{
  "model": "segmentation model",
  "dataset": "rosettes with rotational symmetry",
  "train_examples": 48750,
  "image_size": 48,
  "crop_scale_min": 0.8,
  "horizontal_flip": true,
  "translate": 0.06,
  "color_jitter": 0.2,
  "num_classes": 2,
  "encoder_arch": "vit",
  "encoder_norm": "layernorm",
  "encoder_norm_position": "pre",
  "encoder_activation": "gelu",
  "encoder_head_dim": 48,
  "encoder_fused_qkv": false,
  "encoder_bias": "none",
  "encoder_qk_norm": false,
  "encoder_parallel_block": false,
  "encoder_moe": "top_k",
  "encoder_kv_group_size": 2,
  "encoder_num_experts": 32,
  "encoder_moe_every": 1,
  "encoder_expert_mlp_ratio": 0.25,
  "encoder_experts_per_token": 2,
  "encoder_shared_expert": false,
  "encoder_patch_size": [8, 8],
  "encoder_conv_stem": true,
  "encoder_layers": 8,
  "encoder_width": 384,
  "encoder_positions": "relative_bias",
  "encoder_register_tokens": 4,
  "decoder_norm": "batchnorm",
  "decoder_activation": "relu",
  "decoder_widths": [32, 64, 96, 128],
  "decoder_blocks_per_level": 1,
  "decoder_block": "basic",
  "decoder_attention": false,
  "decoder_upsampling": "nearest_conv",
  "residual_init": "scaled_by_depth",
  "optimizer": "soap",
  "beta2": 0.95,
  "learning_rate": 0.0019,
  "beta1": 0.95,
  "shampoo_beta": 0.95,
  "eps": 1e-08,
  "precondition_frequency": 20,
  "max_precond_dim": 512,
  "one_sided": false,
  "adamw_lr_other_params": 0.00074,
  "l1_shrink": 0.01,
  "max_steps": 6200,
  "batch_size": 128,
  "epochs": 16.3,
  "lr_schedule": "wsd",
  "decay_fraction": 0.4,
  "final_lr_fraction": 0.01,
  "warmup_steps": 620,
  "weight_decay": 0.3,
  "adamw_weight_decay_other_params": 0.05
}
Rows from block 5 of the encoder of a small segmentation model, named by matrix and row number. Rows with one number within an expert belong to one neuron, the router's apart. Each number is 200 + 30 x the weight over its row's rms, rounded and kept within 0 to 999. All counts start at 0.
Before each expert's rows are labels from the 100 images, of 14976, where the router gives the expert most weight on average: "lies over" is the class under the peak; "strongest on" is what is common among them. Only what is clearly more common there than usual is listed. The data: rosettes with rotational symmetry.
# router: router (encoder.blocks.5.mlp.router.weight, 32x384, trained with AdamW), inputs 192-383
# up: expert up (encoder.blocks.5.mlp.up, 32x96x384), inputs 192-383
# down: expert down (encoder.blocks.5.mlp.down, 32x384x96, transposed), outputs 192-383

# expert 13
lies over: rosette
strongest on: pastel
router.13,234,206,199,206,209,188,271,209,271,205,175,200,230,210,202,165,164,199,231,196,185,222,239,226,189,228,202,196,158,190,261,231,206,211,161,152,229,203,254,195,162,259,202,203,209,225,158,176,206,210,206,163,141,172,143,232,171,175,165,164,249,198,134,213,195,204,233,191,201,231,210,200,180,176,182,229,186,207,186,220,161,208,233,199,256,219,241,212,208,176,234,211,231,244,189,241,188,217,220,191,152,234,202,168,188,175,284,224,208,186,172,143,170,139,170,155,157,196,211,156,287,187,218,222,173,231,183,209,177,211,186,213,191,200,240,215,228,170,190,164,253,216,254,236,219,196,225,181,173,229,231,166,221,182,140,173,205,169,258,228,181,195,184,266,137,207,200,218,232,198,164,207,206,257,138,183,194,216,211,179,224,189,223,174,155,152,215,200,189,162,223,233
up.1,245,197,209,225,166,159,209,218,280,163,168,232,211,201,247,210,208,211,202,143,251,169,195,199,199,206,199,185,174,180,204,201,173,214,182,122,205,189,200,169,208,198,263,193,209,175,161,219,186,163,176,185,180,201,112,246,147,120,206,186,160,226,265,232,284,190,174,104,193,242,228,204,209,209,199,171,129,138,175,192,205,237,282,211,192,196,202,194,207,201,218,201,241,208,232,205,213,227,236,155,228,192,196,139,186,236,164,189,227,222,243,204,199,255,176,218,251,202,207,201,222,213,242,184,217,211,159,213,247,212,122,144,194,201,179,166,80,173,232,177,239,214,173,212,235,244,190,204,201,209,185,181,241,198,183,202,200,204,176,148,182,249,201,217,221,214,211,227,195,243,197,193,198,190,208,161,270,217,213,196,134,177,183,168,234,217,209,202,196,217,190,206
down.1,224,225,168,197,239,212,193,243,223,202,229,176,143,209,183,156,250,187,204,199,197,183,230,172,203,199,228,214,245,189,210,173,210,220,207,209,216,251,216,225,191,194,215,186,198,229,196,213,182,243,202,189,173,214,187,196,156,204,204,202,240,172,93,200,163,113,179,239,196,206,179,206,202,214,198,207,197,207,196,182,172,172,168,238,193,204,234,181,198,193,204,172,239,242,204,180,128,229,173,229,200,211,236,191,200,245,255,216,192,176,203,158,185,197,272,203,180,193,179,199,205,228,221,193,173,196,215,220,136,168,231,228,164,198,171,181,221,199,179,188,186,258,267,185,161,191,183,212,196,225,213,211,186,202,210,196,174,200,189,196,188,152,190,197,197,184,200,177,200,185,227,210,197,177,189,236,196,206,180,200,190,150,166,233,223,155,210,163,219,205,203,214
up.2,197,199,254,213,210,212,196,190,177,207,204,232,195,220,200,205,224,157,204,219,215,185,188,199,226,186,214,161,188,152,210,211,181,303,103,218,202,171,214,239,210,203,199,235,239,271,200,208,201,230,198,198,178,255,202,155,246,207,198,200,146,174,188,173,187,187,117,195,182,175,194,226,206,164,201,176,268,190,211,253,207,229,195,192,206,137,153,199,154,187,232,206,126,200,191,206,211,205,116,193,196,195,252,193,131,194,216,137,209,163,218,200,208,215,208,196,229,244,192,249,165,186,194,191,222,207,197,261,208,134,195,172,252,179,204,189,212,214,209,229,174,235,298,159,256,183,167,176,166,212,202,225,221,204,199,192,212,208,199,199,196,220,194,172,168,226,200,208,216,197,209,200,209,206,202,188,194,230,203,203,183,180,191,199,201,146,178,141,222,178,224,174
down.2,147,141,200,186,186,185,183,210,253,201,200,196,134,195,213,256,113,200,215,212,198,193,183,217,163,123,190,187,197,231,197,207,210,215,199,166,215,177,195,190,190,201,236,192,204,226,221,201,187,256,86,207,196,186,208,213,193,196,166,193,176,208,195,178,206,193,224,212,209,173,242,194,203,189,198,219,194,194,283,228,238,204,198,209,199,151,162,200,191,230,176,214,198,177,208,197,258,152,171,200,202,155,177,241,248,205,227,227,221,226,183,206,193,188,212,196,165,169,192,206,211,221,212,251,221,197,194,179,196,216,249,165,140,202,197,263,206,197,174,200,199,254,196,203,215,217,139,203,168,200,191,137,186,197,164,201,165,167,163,209,165,203,268,176,226,216,210,182,107,219,173,212,209,207,206,194,152,207,198,201,208,158,274,202,196,218,216,202,155,226,214,207
up.3,181,187,280,184,202,204,222,178,205,262,194,180,188,246,201,197,189,189,228,212,240,198,186,154,208,194,194,132,192,156,212,218,203,197,192,159,147,168,206,200,176,216,222,198,179,192,192,200,231,204,221,240,214,194,225,196,108,200,230,228,204,214,186,196,181,166,191,206,208,204,235,216,194,229,232,177,179,236,170,228,201,203,189,194,214,173,199,197,206,215,189,229,204,290,200,274,155,202,201,170,166,200,227,174,270,202,192,199,198,194,200,216,199,192,198,187,200,144,202,201,218,202,151,179,194,183,168,242,203,198,181,195,161,201,201,245,242,180,213,199,208,190,179,200,206,222,189,195,201,241,212,189,211,173,211,205,198,126,189,295,221,198,202,214,204,205,202,174,202,185,230,192,168,184,157,123,206,189,211,251,238,205,252,165,184,204,234,261,174,195,173,220
down.3,196,171,180,212,227,159,223,195,202,101,250,169,137,221,211,225,162,211,157,205,202,180,223,237,193,202,162,187,205,198,190,189,203,259,195,186,207,181,238,174,203,153,174,189,192,204,199,156,198,185,197,197,185,199,190,226,239,242,209,196,204,199,131,199,204,196,222,235,178,133,228,203,201,137,217,200,206,162,207,182,195,190,250,207,204,189,188,216,182,206,202,198,202,267,243,195,208,241,277,200,244,198,199,220,186,267,235,185,158,200,312,188,209,193,206,176,230,206,265,207,175,157,146,233,129,200,197,237,202,120,158,201,153,239,200,200,198,201,184,165,174,217,231,212,203,179,218,204,220,204,174,186,193,293,198,178,208,185,195,137,163,187,200,200,202,142,198,182,196,234,220,201,245,214,199,153,180,207,159,170,218,190,190,204,188,131,202,201,146,218,240,196

# expert 26
lies over: backdrop
strongest on: three-fold
router.26,185,198,223,156,198,150,146,207,257,176,189,206,197,205,175,253,212,174,205,206,217,250,230,195,269,236,142,246,201,194,241,180,200,170,178,235,170,228,197,228,169,198,219,218,194,226,222,189,213,190,161,176,154,234,218,212,162,185,195,173,193,184,240,260,196,227,199,152,208,214,185,194,133,182,168,185,214,217,246,153,256,199,185,192,187,207,236,217,209,180,239,210,180,219,183,218,260,219,196,211,262,182,217,176,238,215,206,190,202,234,195,187,190,201,212,286,201,241,214,170,215,172,155,176,190,190,207,208,158,216,206,222,223,202,180,216,152,207,218,245,166,201,224,197,189,158,167,139,128,206,147,269,260,214,197,240,143,183,153,184,177,237,231,153,214,215,141,207,165,171,281,198,221,182,244,169,220,207,216,202,184,213,174,250,167,190,210,171,255,184,248,204
up.0,180,203,205,198,206,265,220,203,199,208,228,223,252,215,131,201,196,156,171,195,194,169,212,193,255,197,183,219,234,158,205,210,242,167,201,177,190,234,162,196,151,201,178,208,170,207,163,219,206,184,210,198,211,183,198,168,208,203,134,183,287,119,202,177,171,186,184,198,202,223,203,188,189,200,182,182,233,222,142,203,223,199,202,187,179,190,227,254,232,204,206,145,190,173,196,226,147,248,193,180,175,254,207,210,201,238,208,204,221,251,192,261,248,209,213,205,206,181,207,176,207,209,137,193,185,176,211,208,217,186,236,209,246,198,202,181,145,201,198,193,174,201,124,159,213,189,185,227,249,196,236,243,189,193,206,197,231,223,188,235,216,242,171,245,204,204,189,210,205,261,141,204,234,200,202,214,200,192,180,238,187,185,167,186,243,193,224,221,177,200,186,265
down.0,148,169,193,186,186,180,237,196,196,189,190,211,235,208,207,196,205,174,225,208,191,181,200,239,233,199,183,219,206,182,251,220,188,288,230,201,189,201,241,135,211,166,200,190,196,214,178,196,200,92,206,198,202,155,219,206,212,228,202,210,191,232,203,184,215,184,228,187,187,175,266,180,220,189,218,220,189,169,193,254,176,214,215,218,213,227,206,146,228,208,178,183,198,207,172,156,174,225,276,230,200,200,209,236,214,127,196,191,203,194,204,199,209,220,177,194,211,208,204,219,161,174,238,209,194,145,207,208,175,196,228,223,197,190,182,180,203,213,205,202,193,215,199,216,217,200,235,186,187,186,166,166,202,157,222,225,235,197,195,160,216,227,210,207,236,239,233,208,172,232,209,193,169,187,200,231,228,209,148,225,226,216,216,225,281,162,246,199,208,198,221,139
up.1,208,245,207,186,246,134,196,198,206,173,219,167,138,166,204,204,187,211,247,112,229,198,258,179,199,179,227,192,166,173,222,181,182,203,203,173,199,182,205,194,217,202,196,173,139,202,244,185,192,251,197,178,209,186,206,199,225,231,219,205,201,200,195,199,197,195,243,200,175,200,203,203,208,175,190,192,244,195,251,162,228,211,242,139,195,162,245,253,142,186,202,202,261,208,203,218,157,205,183,153,201,188,181,209,245,202,199,204,217,198,275,179,224,196,170,221,169,205,204,183,177,200,221,204,199,171,258,178,118,212,235,195,254,214,196,192,236,198,208,231,194,197,195,194,196,195,257,120,163,198,198,200,235,216,161,206,197,136,205,156,215,191,183,187,200,200,232,204,286,201,185,180,201,253,231,186,265,227,211,162,256,194,176,204,187,103,206,163,179,192,169,200
down.1,206,137,245,163,202,197,196,193,167,170,248,197,197,223,189,236,185,202,212,234,270,231,239,145,284,198,195,169,145,202,199,175,198,210,215,236,183,201,204,201,208,259,210,204,177,202,155,231,200,200,208,169,174,160,196,218,205,155,171,190,164,145,201,216,200,193,246,208,235,169,180,201,241,215,219,185,281,194,192,197,201,110,273,188,212,201,249,235,239,217,203,198,247,249,209,210,202,219,264,141,205,194,203,188,213,243,188,124,162,238,187,208,171,203,179,169,225,166,224,202,222,196,201,153,135,144,170,205,230,185,256,180,229,168,208,223,175,132,212,196,205,155,147,270,203,174,183,199,189,219,226,171,206,210,196,205,219,240,199,211,210,187,205,212,168,227,185,174,196,229,121,201,222,270,206,205,218,235,138,255,147,252,192,233,199,197,173,169,193,165,220,215
up.2,184,174,130,96,146,205,208,230,213,194,216,249,267,206,185,208,250,224,146,262,187,241,207,206,194,192,211,218,195,220,209,203,209,241,206,197,197,204,205,205,167,208,202,208,206,238,169,202,271,194,228,212,186,214,188,202,234,172,212,208,201,226,193,230,163,203,214,236,196,191,203,193,221,197,158,194,216,212,178,176,195,184,184,185,199,200,199,197,203,197,200,196,163,196,181,175,174,222,198,218,232,204,199,111,221,201,169,192,174,186,196,169,204,246,230,241,199,209,217,156,141,231,202,176,178,191,200,215,180,231,182,173,187,214,205,163,160,109,204,175,173,229,174,132,167,212,186,212,227,188,207,205,174,231,186,148,215,209,238,222,204,144,200,150,137,185,163,226,249,225,191,201,243,241,172,168,216,191,202,202,200,193,206,210,144,200,198,141,193,185,191,148
down.2,215,231,193,200,219,192,183,138,183,246,222,198,212,199,183,189,257,197,184,109,174,213,242,199,224,176,200,252,199,170,192,164,153,200,176,229,177,200,173,281,180,210,193,174,223,157,200,193,186,246,199,228,198,199,205,177,98,236,214,197,202,210,216,195,143,207,156,201,196,195,146,249,224,207,182,191,223,138,201,210,174,180,145,216,206,216,207,189,182,228,199,221,212,209,203,151,203,183,253,186,208,203,237,198,175,209,225,200,227,203,193,166,219,201,185,193,226,152,198,183,232,206,208,203,201,234,206,235,195,165,234,232,199,219,176,168,209,178,202,168,204,195,203,201,225,159,192,194,200,213,208,201,175,164,171,174,233,212,214,194,191,231,174,160,234,288,205,223,203,214,173,196,195,206,141,199,235,214,195,207,142,173,141,196,181,193,157,182,210,216,173,175

# expert 9
lies over: rosette
strongest on: vivid
router.9,185,205,224,221,197,141,210,220,207,199,195,259,165,180,182,224,163,228,214,164,180,182,244,218,128,223,231,184,225,186,234,164,237,194,176,223,203,157,179,194,181,189,213,263,195,263,121,187,249,190,242,216,201,204,150,237,214,200,180,197,183,236,187,191,172,180,214,177,200,188,199,229,175,178,171,248,163,174,238,211,208,181,257,183,225,143,201,197,222,183,236,184,172,206,271,169,172,196,188,207,199,221,187,198,201,213,156,213,194,194,204,215,238,166,220,184,207,187,181,233,229,168,183,203,226,177,181,236,206,198,167,149,207,221,171,200,168,237,241,175,210,183,189,234,226,242,162,166,154,172,212,259,198,203,200,187,183,199,154,184,217,177,217,232,250,172,184,228,231,194,205,192,201,187,270,193,207,231,180,178,175,208,233,244,189,186,189,193,215,183,205,218
up.1,240,197,202,208,164,258,140,243,249,227,161,232,204,190,213,236,245,203,231,197,186,183,215,130,193,201,146,204,187,216,202,182,178,172,200,256,261,188,199,223,201,192,229,210,227,201,188,240,189,187,239,205,190,177,199,199,138,164,188,223,198,218,176,192,203,204,214,218,183,217,190,211,211,201,211,256,202,200,210,141,189,208,199,214,244,169,247,208,147,182,176,271,194,237,220,189,234,198,154,201,218,240,198,137,199,200,182,209,165,203,211,212,273,200,295,240,216,229,162,241,216,200,200,216,210,231,198,225,167,196,171,181,169,197,219,220,167,189,177,208,157,208,178,201,212,190,183,228,198,196,202,213,191,200,203,94,171,215,208,182,218,204,241,163,187,190,191,112,174,179,189,206,158,216,211,207,202,179,199,144,156,195,202,225,173,212,199,204,199,178,185,253
down.1,182,197,239,156,224,126,197,138,169,236,199,202,148,195,217,177,195,140,225,193,189,233,206,203,172,193,250,228,262,237,176,191,181,180,195,201,205,172,203,225,190,196,207,211,211,202,197,205,182,211,138,216,211,216,201,257,214,198,200,211,195,176,235,171,161,237,196,200,144,213,218,206,202,200,199,205,207,213,207,228,199,178,201,186,220,185,165,223,211,172,200,149,183,217,170,165,239,195,209,265,175,203,222,206,177,220,250,236,246,205,218,175,206,195,232,202,190,152,250,188,203,210,230,195,293,193,147,208,213,192,203,203,159,204,168,200,200,211,207,217,195,179,192,160,201,98,152,198,251,210,199,189,209,234,214,142,233,204,258,227,197,224,218,197,181,203,158,200,235,206,238,210,187,232,204,144,200,173,166,194,158,203,205,164,206,153,200,187,197,229,203,139
up.2,205,228,246,247,152,218,198,205,198,220,191,197,196,322,173,212,117,285,208,196,192,215,214,196,141,201,216,205,190,215,202,193,180,179,192,206,183,151,119,203,121,193,197,248,238,182,174,258,178,213,213,179,201,196,181,187,192,201,186,258,214,172,183,164,197,161,183,221,103,186,201,194,207,203,212,212,207,103,151,237,195,118,168,181,203,198,203,213,199,155,196,209,228,207,207,208,204,209,201,227,195,233,199,211,208,129,194,193,227,202,212,189,206,198,221,217,185,188,193,187,215,177,191,162,256,180,193,215,187,205,200,221,177,203,184,166,204,176,195,192,208,187,137,269,180,222,219,185,203,177,200,228,142,169,241,217,180,203,232,225,249,136,199,183,211,188,197,173,260,235,183,249,199,174,218,194,190,204,159,254,188,203,206,207,198,210,196,167,191,202,181,222
down.2,211,236,220,224,203,250,162,168,239,217,204,145,206,144,206,226,209,159,176,192,140,189,115,183,197,218,198,211,219,202,199,206,207,200,216,177,194,274,204,229,201,202,213,183,202,161,199,199,203,209,230,199,232,157,205,259,204,179,217,191,232,217,193,202,184,201,209,197,269,202,190,192,247,119,191,207,235,213,128,154,192,287,105,174,166,170,199,195,192,246,170,204,185,153,170,157,211,232,175,202,188,213,200,190,136,218,185,202,193,216,217,206,163,215,267,172,189,217,166,217,101,223,173,208,164,197,200,194,194,195,200,186,220,240,183,191,255,218,240,158,179,228,263,120,194,218,204,211,208,204,223,198,226,178,208,178,219,189,197,197,167,184,191,224,167,225,222,164,215,246,163,253,211,228,274,192,147,217,203,162,212,259,181,234,180,215,225,195,192,173,203,179
up.3,196,184,197,188,187,155,204,138,161,233,208,180,269,257,198,201,195,226,178,200,191,195,270,175,220,170,199,189,200,208,200,179,163,189,212,184,204,185,203,224,225,244,238,281,196,267,146,244,200,201,236,181,199,196,210,248,219,308,174,201,175,212,178,237,172,179,174,232,213,193,161,206,205,146,158,210,196,198,208,214,213,169,200,189,250,255,229,222,217,129,257,227,177,188,182,165,186,197,138,170,219,202,162,156,191,225,223,162,203,203,211,181,171,211,183,282,176,200,206,228,188,109,238,193,158,217,236,197,209,230,293,182,168,208,261,235,204,225,248,193,199,192,240,203,175,194,196,203,187,197,238,206,198,171,232,210,210,148,181,178,206,234,199,253,285,174,202,175,235,161,188,203,211,225,203,209,169,268,181,203,229,279,198,242,231,182,191,177,197,172,241,212
down.3,262,199,164,199,175,187,195,255,201,206,198,221,157,128,219,202,234,193,202,167,226,195,166,235,173,178,175,205,178,201,201,239,212,191,179,211,199,190,285,241,189,163,168,216,202,180,210,183,201,220,213,192,195,176,193,198,181,146,194,215,211,195,233,233,193,205,274,216,184,201,193,196,228,190,216,188,169,210,235,160,232,208,198,198,199,195,205,186,152,208,201,200,177,181,188,181,196,197,194,196,144,235,187,213,163,199,190,194,215,184,169,185,196,206,187,222,305,203,202,175,204,234,197,228,190,249,302,198,189,257,180,188,205,168,178,188,219,168,192,200,216,199,203,178,201,244,78,192,188,204,286,189,233,198,149,197,163,172,199,197,242,171,197,176,201,230,180,201,170,227,76,195,226,243,211,200,221,210,193,218,160,250,232,210,201,253,230,203,218,214,203,251

# expert 6
lies over: rosette
strongest on: grey
router.6,172,185,161,186,227,254,181,169,175,214,215,185,128,199,199,179,222,236,152,188,189,250,228,201,232,192,163,213,235,202,228,220,204,139,198,216,176,160,156,202,214,215,214,263,142,170,194,218,221,205,205,192,216,195,165,198,178,188,168,197,203,161,184,223,137,229,172,227,219,162,220,177,187,220,211,196,164,170,180,163,215,211,141,193,180,208,202,189,229,212,211,187,258,178,259,227,184,213,153,176,207,223,194,206,181,134,192,225,152,207,246,150,163,241,275,212,217,220,187,172,199,195,205,170,189,198,169,208,178,221,215,85,213,191,214,169,200,147,196,166,233,198,165,161,180,212,184,204,202,204,153,204,206,187,174,183,217,199,221,207,199,203,177,208,194,230,231,150,251,188,208,196,225,191,159,247,227,209,186,204,231,237,215,152,236,231,184,266,187,244,257,193
up.1,201,196,226,197,190,162,210,201,208,230,199,194,238,173,170,210,238,207,180,258,205,201,184,195,194,232,219,192,212,198,198,203,197,180,197,184,245,202,179,197,203,226,175,257,174,201,195,205,151,151,197,157,179,219,206,201,218,129,228,213,183,193,108,164,193,199,187,239,209,269,199,193,264,166,224,189,200,169,200,204,211,210,169,217,199,211,237,192,253,219,224,212,229,201,179,148,217,210,285,163,160,212,298,188,233,272,198,190,166,248,212,168,243,111,198,198,201,276,166,170,146,218,204,194,199,200,236,206,241,221,195,205,192,201,225,159,179,188,254,210,237,161,203,186,196,222,214,270,217,192,201,221,215,245,128,156,216,165,172,183,216,200,280,212,194,187,155,195,222,179,204,224,181,201,206,233,235,232,164,194,199,232,159,192,194,228,203,211,261,209,106,177
down.1,201,200,199,187,192,190,205,234,203,173,195,243,195,183,187,218,146,192,189,176,178,186,165,203,178,159,249,230,208,256,214,167,198,229,180,214,200,201,165,183,198,204,208,242,177,148,199,302,215,236,199,212,203,193,237,123,212,169,191,182,241,180,194,210,207,155,213,171,203,209,196,128,207,221,165,158,187,156,181,175,201,183,211,177,200,207,234,204,164,196,215,230,241,138,188,260,213,202,237,154,219,204,209,210,204,239,170,199,145,185,207,169,195,204,265,207,274,207,199,192,111,222,202,200,182,177,196,211,201,170,179,232,231,220,237,208,211,223,221,171,199,173,197,125,190,211,247,200,129,236,200,196,200,155,214,209,202,157,150,194,199,197,219,207,186,227,227,156,129,185,176,209,147,238,200,192,185,213,229,242,173,202,191,183,194,213,126,134,193,256,179,252
up.2,200,200,169,217,164,160,197,186,182,221,266,183,202,225,226,193,256,200,165,251,206,188,207,230,196,214,203,220,231,172,201,201,133,192,206,203,214,219,143,200,227,197,184,200,208,202,212,211,180,173,208,191,191,201,193,212,158,223,186,206,199,238,157,125,229,163,234,269,183,200,200,169,228,165,211,174,226,232,218,236,236,212,253,212,211,275,221,157,203,193,224,213,207,215,173,186,171,202,220,107,130,204,200,205,229,203,225,202,282,213,204,204,197,160,197,180,271,204,181,162,198,269,148,209,201,180,245,276,221,234,188,169,184,234,178,246,131,175,159,211,218,179,160,179,155,247,185,222,176,160,264,210,157,268,220,183,198,176,193,179,191,204,198,260,185,184,200,175,196,215,223,186,205,183,171,267,204,215,219,233,174,194,207,213,211,227,195,196,199,184,176,152
down.2,158,210,178,225,198,205,185,198,137,154,195,206,190,203,193,217,231,230,195,212,241,213,210,229,209,206,177,281,198,204,208,202,223,222,234,174,200,251,184,201,224,212,208,215,151,143,169,244,202,208,190,240,205,194,284,199,218,151,239,223,269,208,192,225,214,215,174,189,176,201,134,195,190,190,187,226,190,169,213,194,200,215,211,204,196,200,236,181,129,176,177,204,105,174,271,217,154,155,226,174,173,206,194,181,174,267,239,202,191,222,211,218,213,167,278,202,207,193,156,195,186,195,204,194,184,146,122,139,142,162,181,185,197,236,220,198,189,196,197,198,184,193,264,169,238,170,217,185,173,172,241,251,207,194,190,213,227,179,184,196,232,195,235,204,200,210,196,191,213,158,204,174,242,146,270,185,235,214,195,210,191,204,184,156,228,254,165,197,210,261,215,202
up.3,204,173,199,218,188,170,227,203,210,196,198,222,195,188,196,189,198,200,252,252,212,164,186,173,178,203,227,183,169,184,198,181,177,187,228,212,201,250,226,171,187,237,199,152,309,294,226,222,201,226,261,240,172,182,274,163,205,183,196,208,185,211,201,241,150,190,195,246,163,181,213,194,210,186,96,213,197,200,249,287,193,168,245,239,201,244,164,152,198,213,186,203,234,139,200,168,235,204,145,201,208,198,190,201,168,182,220,180,205,223,197,182,184,241,200,149,209,201,226,206,203,205,191,125,206,221,207,206,208,172,196,243,181,173,212,218,233,187,268,215,203,186,210,169,196,214,238,194,185,230,201,189,194,189,234,179,167,210,187,181,170,264,206,216,172,195,234,201,183,192,217,193,230,193,154,185,190,170,184,198,226,248,218,239,209,167,197,142,205,206,115,147
down.3,204,213,189,200,213,167,223,236,196,232,214,193,239,250,187,280,209,188,211,151,189,212,196,145,257,210,168,146,178,196,217,176,213,152,177,257,191,200,178,170,228,214,211,235,197,206,212,185,231,161,218,200,168,164,194,182,186,221,242,207,212,228,175,194,212,205,200,234,255,214,275,208,173,178,192,228,214,129,173,207,181,203,176,261,188,193,176,180,193,237,166,220,168,246,198,157,183,270,190,240,232,234,208,229,198,235,176,209,200,201,207,203,231,231,225,185,193,200,277,152,199,155,208,202,230,199,170,168,192,201,214,218,237,199,170,111,146,222,217,194,181,178,176,266,184,184,239,199,177,228,198,207,172,242,206,223,223,181,207,200,117,155,158,286,211,199,216,227,155,198,172,245,258,142,187,196,205,183,164,236,167,242,143,202,200,215,192,197,204,211,144,235